python train.py --dataset="struck, bounced, scraped and rolled objects made by modal synthesis" --n_mels=64 --spec_augment=false --num_classes=3 --inner_norm=false --patch_size=[4, 4] --mixing="mixup" --lr=0.0018 --grad_clip=1.0 --epochs=37.4 --lr_schedule="cosine" --adamw_weight_decay_other_params=0
Rows from block 5 of a small sound classifier, named by matrix and row number. Rows with one number belong to one neuron. Each number is 500 + 25 x the weight over its row's rms, rounded and kept within 0 to 999. All counts start at 0. Numbers have three digits each. After the name is the row's rms in percent of the matrix's.
After each neuron's rows are labels from the 100 clips, of 14848, where the neuron reaches its largest size: "top examples" is what is common among them; "band" is the frequency band that holds the peak. Only what is clearly more common there than usual is listed. The data: struck, bounced, scraped and rolled objects made by modal synthesis.
# gate: MLP gate (model.blocks.5.mlp.gate.weight, 672x256), inputs 0-63
# fc1: MLP up (model.blocks.5.mlp.fc1.weight, 672x256), inputs 0-63
# fc2: MLP down (model.blocks.5.mlp.fc2.weight, 256x672, transposed), outputs 0-63

gate.575 106:508515509499500498460508511510526488498481526503548491489523503529563538481485490505465493516500512527500561513481477488515514519506503472466526495504548501453483516462515521532483498496488540
fc1.575 105:506506526532488508513533523475498540531495446563494498568491502501492504506519528529496524487500507472511511480475486496471536483508510503508449471514522508538500507479514437484477486494535523
fc2.575 106:540499499523471519522498489488500488498490493468475495487517501503500562463519497515507475483469518514484490509542531502448468516469497547519494506559457509465498478490483504508522474501543483
top examples: small; membrane
band: 1000 to 2000 Hz

gate.338 102:461504486504522487509512513505532502513500437476510457504511507463485474493529502520513554507491459526524472480498499481500515466486492526482476502522466521516564542522490528492492477483511507
fc1.338 102:499507513537513491556496492527524507499473544484491498478549537495494506486488501493500510504491509497491536505478499489482509475507524501542510537525455479475513507482524516520447506496481509
fc2.338 111:471508548454480543522491514518524526499565484526469462461493496466507525513534541500478486537508542453492523492504449538477475488492506453508560477511504533490497514502508517484496522498552523
top examples: medium
band: 250 to 500 Hz

gate.365 093:493465448473467520561473493549528497511504488520495490516487553486498503561512483472530496511500517548495477471498449494463525475528493508483487468526498522506494531484477520511496478534483502
fc1.365 090:487519503509519512502502523488528467492500515481524511513482529540494504496467488490472524456513484518486529490514524495516494483412532481521527520516517519490482549484479469515497447548497483
fc2.365 091:500508516500486498510515545472500527493557481488495508463480517501505517507581548497518491453509513519524464476482494570548542512504470486512532451479473496496464516498500493478434513456508525
top examples: medium; thin (high-pass)
band: 4000 to 8000 Hz

gate.228 120:490526498468508507506476466459533518484500502501505512495441498550467491507496521501497455478495460472549483475523475488461502496532459533498566493498463460507508530469500479519491500508529463
fc1.228 124:506501453490548515513489547546490556510475441508436517526476507519508575480497459497498490543493519470495478507524502504523483523512551490496469523498488558505507499492455531499473458491524497
fc2.228 122:477507524543485489482512490503491436506486503497486513474510513507528491473499513532486510504531492546488477518496500487498476527511498471469516523515536524432496536531495493451517509467513516
top examples: medium
band: 250 to 500 Hz

gate.66 104:514506521476513442520451509475485505497495502481461507524517540517502473483478514490478486511517494508514483506491523501487475444523506501486492520482512515480474497513509547452480463498511475
fc1.66 104:485536548499504483504517491504541469493504449524505495490509504498518512501507480490509460430475496487480484536478502527488504522505515544482524525519498498518537510471489510497536501478459496
fc2.66 114:515452538503457487492500488506567514492511484525483500498494452488526542489499492509458457505511529520479475546454467488498462519518482476539496481458521561528472498528493476536513487594487468
top examples: small
band: 4000 to 8000 Hz

gate.583 123:521480494512470510471523496544502510480499511485492517508478531501520493488480481533487494506491494485536500522482472514525501498449505457481505521529476547504544492533508467493493524464477516
fc1.583 117:521535488529501467502526488502454546462478494526510521469564470529469546444491504512526463446507456518522519526461491497494471551514515532520524496495509474540502518483504514499509492503477505
fc2.583 105:492523517538492507492553476481493527527508512534511505526492481498491531495550495486502526501525481546524495499498533486435497512525473507525499518479544478509478502483530483526511440498530470
top examples: large
band: 2000 to 4000 Hz

gate.655 092:480471466491489506530523512503495551496467497480493450514516535479508477449535492461484498497513549492505486493486506507536509495498488481483490500501501501517547550534497546475513522494511463
fc1.655 098:503495497456523468533557496528502499496506507503458504492477487468492515522534460495495505539516475512508487485503476541518501473492438517500563527508490500462482517483502510523509498535504484
fc2.655 100:516528522521553478449489492472508503509515515524464524476506502505519485518513519509493513509548538514490443458503487486485469535499531443500469458522535525493545542502477482480497508486513502
top examples: medium
band: 250 to 500 Hz

gate.42 090:488534488526493484480518493504512424499481481496490543502455500468520466502521492516488500523462491523518500519482487481498514505469515538513514504508494531449513507520485594545515541501500507
fc1.42 088:509503470474480496469481487513516517416507500475532484490518479479605543523486416463507516512530526543502539465543466527454460473523494496486492493526482504526451497439499495534430508503504520
fc2.42 100:527504454499507518514488496514484484505519518531495527518515475483508495508498470488470495570486494450490542493521454471527449462552496511517518501455516460489484504510479469505501525481476498
top examples: large; square plate
band: 1000 to 2000 Hz

gate.170 092:498475540504492547523472524517468513515514474490457431500490501483502480518523501490508500506500453527525475550517500497484544472506496470492544502496538531483520461505494456489470516482495490
fc1.170 088:494484490493524537527500498514529507473447536465486532502500473476501468512506503485476464454520474523498483516508427493510463495537521471518517520474483511446510466510495498508458473487505552
fc2.170 081:467504522512504479538550509518530503490482503442531474525544479500484474542509476495448487509525523501488501487466507523509461518498537521516502499489472507490461484486439507509526454485499522
top examples: small; membrane; one hit
band: 2000 to 4000 Hz

gate.124 123:489492528448519505474480479533501505508454526502495505446508493503508510530504501500486478465478500479509521518502506499503496501529495471522510495517499504476519467494518515479470507467489511
fc1.124 126:506514464495461466486517507488498517480492523504477486443514474510457523501515472489495548522489531510527502492497459492520493448511485502485510506523470515470481481504520505523442491469478535
fc2.124 130:522512466470471506536546511489501508481498497520469452500480444525490502503499434493504491481486478515466554551531489500462528473525484483512465515535515513491538535549532469473491505463500517
top examples: small
band: 4000 to 8000 Hz